config.yaml
arch: "transformer"
model: "sound classifier"
dataset: "songs of 200 made-up bird species, synthesised, often over outdoor noise"
train_examples: 39062
gain_aug_db: 6
noise_aug: 0.01
time_shift_ms: 100
n_mels: 80
hop_length: 160
input: "mfcc"
spec_augment: false
win_length: 512
targets: ["pitch"]
num_classes: 3
norm: "layernorm"
norm_position: "pre"
activation: "relu"
mlp_ratio: 2
head_dim: 48
fused_qkv: true
bias: "qkv"
qk_norm: false
layer_scale_init: 0.01
parallel_block: false
inner_norm: false
moe: "top_k"
drop_path: 0.05
num_experts: 8
moe_every: 2
expert_mlp_ratio: 1
experts_per_token: 1
shared_expert: false
subsampling: 2
layers: 6
width: 256
positions: "sincos"
pooling: "class_token"
mixing: "mixup"
label_smoothing: 0.1
loss: "cross_entropy"
residual_init: "none"
optimizer: "soap"
beta2: 0.95
lr: 0.0017
beta1: 0.95
shampoo_beta: 0.95
eps: 1e-08
precondition_frequency: 16
max_precond_dim: 1536
one_sided: false
adamw_lr_other_params: 0.0025
grad_clip: 1.0
adaptive_grad_clip: 0.02
steps: 12500
batch_size: 128
epochs: 41.0
lr_schedule: "linear"
final_lr_fraction: 0.1
warmup_steps: 370
weight_decay: 0.2
adamw_weight_decay_other_params: 0.01
Rows from block 2 of a small sound classifier, named by matrix and row number. Rows with one number belong to one neuron. Each number is 128 + 24 x the weight over its row's rms, rounded and kept within 0 to 255. All counts start at 0. Numbers have three digits each.
Before each neuron's rows are labels from the 100 clips, of 14976, where the neuron reaches its highest value: "top examples" is what is common among them; "peak on" is the class under the peak. Only what is clearly more common there than usual is listed. The data: songs of 200 made-up bird species, synthesised, often over outdoor noise.
# fc1: MLP up (model.blocks.2.mlp.fc1.weight, 512x256), inputs 172-255
# fc2: MLP down (model.blocks.2.mlp.fc2.weight, 256x512, transposed), outputs 172-255

top examples: downsweep
peak on: downsweep
fc1.218:139096122159153116123122104102111106101105123102141148127078116130151132070100176122130120118180141138153124140143130098160109132111140133083139127152139129156138136101147150150097156108151154099148109141127086149141109132108078146111117157107129122085
fc2.218:145119140170153130133135147131131132156090149135168135086165109099154116143123138123130141091121130173132117092146111126135112123135089140105154128145132136082098113159112162123142071138136094140146141163165148100133126148156126112117130133134142153110

top examples: steady whistle; first syllable: steady whistle; pitch: high
peak on: steady whistle
fc1.352:152119119114154108093103075069139096121112165139094108148154147129095142114168105136131130128118116136117133129115119165134150152125069116104101114155116130140121126109158137125117113136155105114129107129134143128131179181128139128119105067111118072094
fc2.352:131161160103103113114163130093108124127122143124153103150144158108151108104168149158133142087139145129093142163144128139083095122158104114099139118141136110103173076121106116133168139099124168092127104147132151113149108095075151126168126148112101077131

top examples: low song; text has "noise"; rain
peak on: steady whistle
fc1.243:167174124098141133115154141118108112096138139122109137145152125113124142099143159141170130139155114093163091122124111146116145084109097138060126102123175105122153112069147133144113115137129095161065150119084118192124119114137201140114164123121126125153
fc2.243:132133134134128114137144136098144107121111127141167136115108096168152128132168104133139128139119160102095145109123140154125127131112124128122126115154183149148139081137054138126150117090101083119131197130112154160117120141142094096136104119182117145094

top examples: pitch: middle; downsweep; first syllable: downsweep
peak on: downsweep
fc1.341:118083129123155110105128154123140079075107167122130083111137127135105110132157107147118109103152119123111128143123142170123126128150176109140088118133146137138125140143114120115105145138154127123151066113093103103125159146108193131123151102110146131127
fc2.341:125135126113140131118134125090122138133066104173113135118167098157207133110108103108124136150139080150141123124132152112094133171133108127109120129140123135126121190141100109140160070128190124148172131113138117143162128151131150152143141110149133171089

top examples: steady whistle; pitch: middle; first syllable: steady whistle
peak on: steady whistle
fc1.445:134133134123151098134093095150140078111118127137124111131127109136124108124139118122146113172106135142147104105119111063183139102144171090110144133126147126089131125111106150138110100094125149121133145165132094137142123146106091114101096153158135107117
fc2.445:133138142087108119155125140101114145119130142130053142131130111124128106170133091122149145113105156104163138131130103127115111160195161148090157137117132161146140105127093164125099095089085064136129150147144090189102121124115123135151132119112136104116

top examples: downsweep; pitch: low; rich in harmonics; first syllable: downsweep
peak on: downsweep; steady whistle
fc1.225:125146153120091151112144108185121117089104130146135076141098111117137147141113128123139103162108096150119119163118147162129101133151164140122112096094144136106134162099146147095144123136100187125142090125166131134113132139092143139095072093127138110092
fc2.225:130115070127109121118102123117123138111158148093123112114117128127093120145085124110157113155143103140145133128147113147104133105113109121156098128123100151075134161144208154119118124121136200124167103121127111095133125164127133128112141112110115099143

top examples: steady whistle; first syllable: steady whistle; wind
peak on: steady whistle
fc1.150:109088162104136104166093151107152172119146102178159130150115122118111118085118128124140144094105145127157114132075151115111132125149135163119133146158138125139113139120142086139153067151103116112132143104114156123148133121146122114113191137096112133127
fc2.150:140106095149124106153050113127099125146131104090156114093104096120099152125149153134103111136092117175139130143130111116108134109103116126070154140097138168108134131142091094158136177152140120119145126144090159119112158133099114122146134107107111094155

top examples: first syllable: warble
peak on: warble
fc1.310:124153139118106102168166116126124153115149134150117117133111128092165157087114152138099090090130119138208130108121101131135153130138101125105125116161144101122121104101125148123150133134094089091083149152094138150115159109169156152121122152119141111117
fc2.310:148146124100109134092174058118128074108147093119096142160145146118152158135159141131094125098099139147109153106128119079104139136163136143130115117169131097093090107109132167109108121102148068098102135115147120166129131119146110116135112119157105131136

top examples: rain
peak on: downsweep
fc1.448:120089129137110120158146117147121174099133139133146110128095115100119172114119166126095155152181136120139117146110118133163088087120138139111128118121096139146104121134138125109117125099136128114106103145103153135205174083110072092129146125087103137156
fc2.448:120174123160195103167121145114120177123108143097077122158154151147116117108148150129148119082173118110138139101145141104100103103156090163123105114118108114114100131134158125191093136136102139141167129124108103123139131149149123115083150132129137093127

top examples: downsweep; pitch: middle; first syllable: downsweep
peak on: downsweep
fc1.421:103093151135155106169111168159093137111114122056139125152142101084136117126122142156127154146120149086122120084109130147122123108135181108115151165140163130112125197063135139143163118150129128071152114086122120168105152154128151138112145092089159118147
fc2.421:157124134088101128149109098123133129167148119095138118101174155110122133125160175128134158102147158124079158125121139148099131136129147130187117116111148142113118097073119137143080110135116125164142112143146095059112103146130104080104116132093136188150

top examples: clipping; text has "clipped"
peak on: steady whistle
fc1.426:115135168133168140152143167084125152083116080162163124080130093130095125113207137112111150142133141106113097117105126107118173146128129129173104155162074107140138131107106149128110119092123145091073116100114129174149137079121119092152177153168153102125
fc2.426:125171116100176128113099118148160083102075148152145156094122089105119170140109119110146129121130103140101089152149112146140129084124130159154135111176104087116126042092113156159141105127195106132134154124139165088110103119121141107132116127111101090126

top examples: upsweep
peak on: upsweep
fc1.179:095122162144139135115130160153179112161133111081158120102141099137090101122150141161147094187171126145152137170135136117141141117138116155149178122174136151090136118150159149151155104134137136094099157150106100141135169129122081144124086134115145128159
fc2.179:118110113150107150115102143091145126141081123205118129088154128142142157110164119081143168122148151098113169123100149132157139173127097123141094142122127133123100110107138121150125160145119207131118136134143156100133128147129131085127106142162120078133

top examples: first syllable: dip
peak on: downsweep
fc1.102:137100116144137139100108125154116116091172116106116102116152167107092154102113136105117097113104167128122155088093146096148131142114157086114138122125123170163106096090083170097130148166128102139127119172171106133143074067098124134119104110101081111121
fc2.102:119130160101133135158103081102155116109074137136141158105054144116127160120156108150123148129139156137116140118143126133124102130160149165131104136151174116136152119130176138126145121145099113166148108177129124142119136116116147107126143097119124123166

top examples: steady whistle; first syllable: steady whistle
peak on: steady whistle
fc1.73:115134152114082130117114141117118126130090137170139147161151144125150135096102083157122097119162147106163125114098154127117172100165102152110165111114120104183124132094139106145077088135105111155081098092123147132094114127126099100121102113123181139149
fc2.73:115101115106149133108078150095138121125126195165127123122106108142131148141135143150142163076156107172106140085121141123134156121100127125135097121188078133103137119147099152108152104141166137103113145110129150128134119154162113116149140157110131133113

top examples: first syllable: steady whistle
peak on: steady whistle
fc1.231:147102159124105101125162159134104162096134094175117125125138115129150156139139128133094108084148097132174114128131144104143156122179152137096111091133111148161131126091108100135130118140158106077094097100130106108190087120128077086157184160132086118107
fc2.231:128124106136126139128136063136129106137125158110157107120140100108114098162157107114142125142087126132078127084152140145108137090144099156129104104107097082131127135129061121124127091105120132128106114176104145117141168102110123149105150127174128150089

top examples: rich in harmonics; downsweep; first syllable: downsweep
peak on: downsweep
fc1.312:141109145153079145146138153129159114158122096116116160110102114154172111127128103135101134113109155151147099129100096117119102105148146131140141139078111132144119126112135165151134107115117075155140092131114155148090130144105099125109153112130149113155
fc2.312:151121124118146135090084135126144128115071121136134099110139126099147103102140102142132098140094098154143108151100147130083121095120148141137105144127139132131151110174083150126121148143056124118111182158133126133079127155108107128128118140117146175109

top examples: white noise; pink noise
peak on: no call
fc1.313:163129125134144133122150111116112118107115098165085104120162127143135116129104103155137143120161128110100121132142150138137183178144138164158095155155145154133107143121105131117119155147110131114053117140108102148195134120159156071162122117104112153142
fc2.313:164135108080117128152163143103139130117157123150138136128171169141132107102173119147137104117074114197134111100143100120120139162073152107165114148154147124113158171149147188177105153120127119131105137091143127086149122124145126110117138135161137149092

top examples: rain
peak on: downsweep
fc1.408:150088120131092148127118155131180152100123090068130115144116142152101073150165164079153142150149114118191115130145154146110124163110125132060119103110144135177126115130084096104129170142091113092102101155153060141159103143122112149115130098121146111164
fc2.408:107122108107110131151117157111136079111099136117156128102091104159100139156069127121104085170113131167101106145139122136155126139149086126117113127177175140130145067120101121161101107120116139095135161118100156113159169134087157152146120091117090118149

top examples: low song; rich in harmonics; steady whistle
peak on: steady whistle
fc1.317:127101137130090165150154140096117145104079118109143152108111172155109115098122133079162127133142125124155150084103119079134116114163112115154154133128080152105116142081124092160108133112106122134092114095126163115113121143166124133098128124158117120091
fc2.317:122092115118144117113096125114106137149145150112136107149135124142170122103132149117136122147143121152146092112139123137123118074134120102150158137128103129073118126139098125122118125085132112137163154146098115151156126126119107100114101113114145170127

top examples: reverberation; text has "reverberant"; text has "room"; warble
peak on: warble
fc1.84:150107120139140128154116158154109138125103101134128119154139124106139114087145085085138139157147124113121114135080128118086093094164124140184149115155156102125098113103091155150128151121109119136152099166113094155166098125115166100134105146145135130126
fc2.84:124099122165189134142138157132113120157159128094108141084125105172097136139138147147134130132108128147102117127138140153101129080107122114121126143124090127137175147114113124148121159169104087140111121133137169132138100148118093142127141105155159127146

top examples: high song; steady whistle; rain; first syllable: steady whistle
peak on: steady whistle
fc1.429:117132107127093141146138132135131165102124131120138136150133164122102110127149140137146148132079110124183105090142150153150106087148109127114111111121117138143142188110107122133109097156119163118093129124144167089124157103140090138137148135094107130110
fc2.429:114085119122131143139149178086098163150111139156131127162153150127126137166100159169101111172121089098097108112151098087197153103102106126066108160145188122115090123167123112118080109152124150124126124121116127154123123092120131129144115074132129133167

top examples: steady whistle; first syllable: steady whistle; rain
peak on: steady whistle
fc1.198:096134099131130132153113138128144117130100156121112168105140122152161172152133113129108124148128086101167098118066142140138140131089142124134135128096113130099155098135161108120102111086140179146102130131098170117193159179109122153138121121126103153169
fc2.198:141133084128136134120150104124131078064109115110103121111106108138106076151125135121124132160116117157155095116114124145124098107107124147141168127136109118135126104152143140110150148096143119156153154146079100116080087104129128105123129145130123108114

top examples: first syllable: downsweep
peak on: downsweep
fc1.338:082126124135121125142114144174124132159127146166156120110157154083114104113215146079108102111107160086128134114101126159079123136115154140131160139130183092130115143070134125165093178121101135136138123092115092146171116090140150080125138113129128123140
fc2.338:098125106124143125140122127096115117105066135134107126175130093155103101146089122097118145090073091134077125150124111137137145154143121115172151078147147105130132119185098148107092125174096137121139098162089154135109166125119140120121172147119138077100

top examples: low song; rich in harmonics; first syllable: downsweep
peak on: downsweep
fc1.278:133125147157099103109160132164124144103129111114132089137108068170150190134166116140128093150141107137097109103117154168144148139141115113168122136107108107088159115146113089144142134134146110143105144103082079150135118116129137159115138124099130164108
fc2.278:120156128156143153138140163150121115082071136082136152121184085123073145143131113137126133048101125119161149082118105145161144121105110149087093134144130146127126136118120150154114145119161130123108127139114124083111137104121100081109164145102148154085

top examples: rich in harmonics; first syllable: steady whistle
peak on: steady whistle
fc1.441:158137168087162114110119111150205113143142096078102130142110116124123170144123166127133150077150092144137114123123167079143081121140134136163121150132163138137134112156099135106142170135111163086113105127117126088122160108143113156096145126152124131146
fc2.441:120153157169168118145142132077099150168088123147097134139181084121145130133138105101150095098092130082139120155102119148094145122091110104100141160100138107100126067138184130149131151111159136131123121119125081106124127098132158141095084100152143153161

top examples: rich in harmonics; first syllable: steady whistle
peak on: steady whistle
fc1.503:143130134136174142135129153153144169116114106137128142126127156107104123156085135125100133120121083106135109114120142109147055111177115117088108111151091091108161120103146116144164178139149168136143150095115176157110163095142101120142136119118145126112
fc2.503:172091131150119098110119059134144140096151156099134124096128103127122121099135135140138152148129080122163123107107128100136142187138092139046140120117147133130117116132110118145116129118130117094134119144122144126107077124078119164104151103149120196141

top examples: pitch: middle; arch; first syllable: buzz
peak on: downsweep
fc1.389:099127132174098133103106153127101135143098126167176099128170167141155112147085102121120127095163084131153092126108115097134148122127150149146121107115074152140122130126089137098102130104142136096128115162067136141109112178150108105128108132149129102121
fc2.389:085156153132177135119125147101156098124143103168133124125172108110086133145141138121105169093148134142115133134143124115126120139135151120126118123159130108157083179160149140081115145114161116113136134107127147114121111114121111116150133113105105165121

top examples: rich in harmonics; downsweep; first syllable: downsweep
peak on: downsweep
fc1.195:180150153096094133120107132157122131091095123114100145106124136150132149191138114084101101134151140151163118164103139122141068120104130157168079123132135137163129117131157112142139132137096120142141100120093134096104093121138107089135129113162095148121
fc2.195:110121141125099126116094109153119058077120116154101122170114094156130121142135140071133146199105154165153143130124134107176099089107161103098116153130134126088146074097145113131092137118118125116106122201134173131142136119108081134144123131111063116094

top examples: rich in harmonics; pitch: middle; arch; click
peak on: arch; downsweep
fc1.214:120141091098177123177093126128100142089139149121142138113153157146133154148131138109117112135138126091118141091132146150147116134113100163135142135102117182106116105111081118109132127155125158136141141137139118087175145113129149106114145116122100100121
fc2.214:105122141119123121174088179134106148132151139138137106135120045090130098146084128164126122115158141084138166127126111126106101155146132128112127145141174132128197111123094095172113152147176160140094097170131110143118146120122095154134132124148114138154

top examples: steady whistle; first syllable: steady whistle; pitch: high
peak on: steady whistle
fc1.118:158090133163124167140129112109167115079097107109217170113101143146118126120138152080119122126113148112146163093129145135135129127144103126114111107140155102096124150149120135117097099120111088116158137124125154131116114138134105137174156177119108126120
fc2.118:108140149114120153157056104081133123093124119143123096093152149141114143167129119156117115117102116112123123179154141122091156097109057101108122124112144140121089140108122163107095091128121134135136127127126149124128088124109165129107107117091160113151

top examples: white noise; rain; pink noise
peak on: no call
fc1.75:142131160116137108145121143160137114101108105197107107123155150120150144166107152102095130136135136078122148134127126166127121129130139142122119090148103101086111137122117130173080084134140117090111078108165206149146126111112136112141131113133141155146
fc2.75:114179174147115142136160169106143147120108160139118137092154102125138136136091131153151140152129118156096124145114143132146153125136139123094161137148080135108150128139157124143108154126099130110119104161128138092190123126113136108130130099130135142146

top examples: harsh note
peak on: harsh note
fc1.344:100101166134130134136128122166114110132144094147108116133111185128086107096136114096125115079118103121149170133132145126168176134112103150147146096145091133099112135125113128148155135163169157087167160121164100141140134148173127144131142145117133121086
fc2.344:141145095146105130135119135172124157105145092117107134160152139110160099149084095121122149099130105075107108131113170132166125174132070128081077116159150129085142115153108129109129079116151148108125122139135107109141108148153148132117139172111125156140

top examples: high song; warble; first syllable: warble
peak on: steady whistle; buzz
fc1.37:154101095115149148158126143137107194107155128151112136073136116079078140129110154150123114128132091128143244125124144133147098108158106066115139108120140139069126189161151131122150127102127107079155154120115144120091098162113111154135105126073113158142
fc2.37:125126151124136154121189132109125146152141151092082115096146119139143124145117144121138127198141116143177139125140116102117130197136087123133105123100135119128098069138111125115109145134131123082133135085140123108113147144154114122096142126146113115126

top examples: downsweep; first syllable: downsweep; rich in harmonics
peak on: downsweep
fc1.207:119157160100114136124151120175145122112100123151123106132191115142163131129107126156151102131141094131129127154115141091101095125161130167113128135070153145147139103078107136128141119085080182137117134133120148161132163122084065119200113131115179111062
fc2.207:086147119142108122113118117103127136110137125103075126094096106128133132142139130117104109112137116121115108140169156114116113136172101126149105117137119115081117108093131130109146101080096191138132101130128095111123117115146085119135117096119141136151

top examples: pitch: middle; warble
peak on: warble
fc1.106:104131120097113136156140163146137144109146168136163090142210162093133149136124185099117102103094099142102090118129113137138102102131147064101122152137127166146096138118123153128103153112168103086144137147102112158118123159159153157143115168152138126097
fc2.106:089151121162122121125197122119125156090165115128176123172140158106140146126160145114146149185144166138157136143125111117154113106127109114077108148153150137112108102141150129156133110133098101105145158094116105073138120144136129132153107105095137145127

top examples: downsweep; first syllable: downsweep
peak on: downsweep
fc1.97:124120135208137107131108147135167148123088125115068161131086129152082132144113088104139130101138115152113101168109122126153108093117149145143157125105110115131150164097166130120103124136066133112119124147096141111141146107129131124144173130140150140124
fc2.97:153170134156107128134093143099115163094100143160120120132108083150120137112137106145140133170117112107092155107126110128104142126110123109133123145151157164144170101143137141106133143125136158156110197135137178121133135150127127157128132110164089127143

top examples: low song; stream
peak on: downsweep
fc1.204:141111092116129166143133141124120150099118099095102094095155126112093110103097151146126070105138123119124104092117108067163119131142144110190109118127140142125132115126135116142121170119150140135129148114121147095124058136142112145118211136157085150100
fc2.204:112133145103084070107115091145123129127176135078124117131116132128068118125154091144114081135127108079085143108137163106151136111122130123128146127102132114132117143098115124127121156134131123126147103137156097140144118146146112137129140055099173074137

top examples: buzz; first syllable: buzz
peak on: downsweep; buzz
fc1.205:130125177163163157112114133135057088098189184081211115094113149127115158121145151109134159101101145098110115115116130159101114135111186125137152096161137122147095133126098165114118133126117158108142136154119093100170131117104127079144100139160148106090
fc2.205:112144137090142134143147101195147142186079101115169150136130139135106133097132108141142126029138114113122137129111150106116113114126104130135140113126110143136058191120189137116129095155125083127157132100124110179105099123127126129119088127127145130140

top examples: pitch: middle; steady whistle; first syllable: steady whistle
peak on: steady whistle
fc1.220:124104145068143156134110146162105114104141112104220123098090144120107149175159117070084103131116101105116157128132133119140146109140112119140117092141150130067116108103118135139102130151100185114097123180164142113145162138160151134127131166130149117150
fc2.220:151132175129106153118047146085101119117138124134104121074090109116136134155102156109130123147113069115124171116134116134124112146133107137100154158104124099096106142140141090106105136138125133137139089132112144161135124130150100143096136110133093166139

top examples: rain
peak on: no call
fc1.155:129102168139161155138109088116120135125135132161135087150161196177134115106112128153079130164121148158132124123123109147139092141141123147118109121096122140150150144156120111163155106189059104140140151133108133169110099166118163139128081149147121126160
fc2.155:123116120104098133169100136161124133087182112131103144123099140111115122154132125121102107130082148146097114099138129146119148167161120136125152140158070108105067080122106101110102139163146158124111137128111150119097148137145137119084147148095179119114

top examples: high song; steady whistle
peak on: downsweep; steady whistle
fc1.20:121170114181179127110080156122155143128130121091093118108111149123160129129136116102114136130155159134088150136178145136134142129139085128136090126118127146105149098116148132112104135155129095092085155126107115121119131117112084131135124085101137177122
fc2.20:140141125065168152146122090124137128106160047166131099135155145132120114148150166125144140132094072157131140157129148140100119170129097121092162121113144131114137069166109122097100113158200132118156086106133097135138140125128129103124163148130093160122

top examples: low song; first syllable: steady whistle
peak on: steady whistle
fc1.82:117131115124133115129175117132151137087119084144112158100118132104166111131112087124154150119110117114144127103112131113126107099126150107105153112145126070149120147134163122144111111132147129129129136168171121099112114182150129119134192125147124170186
fc2.82:118086135098122134148179138151134120151133159134157060124171113103135177129122143124133130105137118123118164106121104121133154109112085074161126108155163131108163131099034134119121111104117172155123133141109104113104146139109150121124124168118154133171

top examples: first syllable: arch
peak on: arch
fc1.203:134172122113128129112124125135137121114169120124106121173111153139169113162119116107098120143171104117174110130147125101127102146145035122135111128152135159121113126135154101098142138102135099145123146106149097119147100116125099128078127135140089134177
fc2.203:135090097107105147123151131133121091125118125107097099168161135153107160130103137127158112166097089154131121086105126134119098142106108129139135129135108116129137128126109149141130100146149164106089108189146143112137178086093150140170132137126111134100

top examples: high song; arch; warble
peak on: downsweep
fc1.43:098141139123126100117157169115085183108127139132137161127151126089123127095159112162141144098118107161117139090104128126157097136143090161125118103102107086115130114127116115146120120121097086139084148133126128163112113081108167151139139193105122117162
fc2.43:114116113145109111143169172139093139153030136103126143165098132104128116123161146141129128086095182157132115190142115109125110147148153128129115170156140161143120103137113117122144126118127105128131111099116124185113112120129133155094111156147122101085

top examples: steady whistle; first syllable: steady whistle; pitch: high
peak on: steady whistle
fc1.19:116120103132074144126074137142116130143106146107084145145121132141160130151148086136111141125147116122134123086104126136184162124116138145154082123090155108110161140141143147165154119102115095136147150137112121128114115234077100122125143099147134126130
fc2.19:113131109079121138138071134113114142094103136120144104164129165127134148149166144138098137080098152171135110112120158132140109128106121123125157109094106153179100128090125095148141080123116117118114166145109139163111118124137139102156101113162127160105

top examples: text has "over"; rain
peak on: downsweep
fc1.374:118135099191110127112207116133140092148058117127114124115154142155140118109118134137119120128132105130117114085111182157120115127117123131111139095130076098138115144101109141152152122135143093088157122085124141132145119113161091115088149142171158139107
fc2.374:145143130135119107147084161098151092152107101120144178122128119119090122093157123128120128136103125166125124093108138135137090111152182116110104160121115109117179154111090115130100107078127085119128061138136092107139162170141100107080102130132133183139

top examples: text has "over"; crickets
peak on: no call
fc1.126:135124145112120133102105127143170123116147117149139103120106101140144113126115138157188120121134126174099082173151139126100117116167143129106141105155122123122130140117121126149136115116103162133158116133139178115157119133128132130131109057097095114085
fc2.126:095128142115166125125115135082123163113154198113146104099127120136128092144145122125111102075121137095128076117085105156122147140127144106139145107163164118135161090142123112140128141102101103170098088100125108132104124115158138105133169121147085092168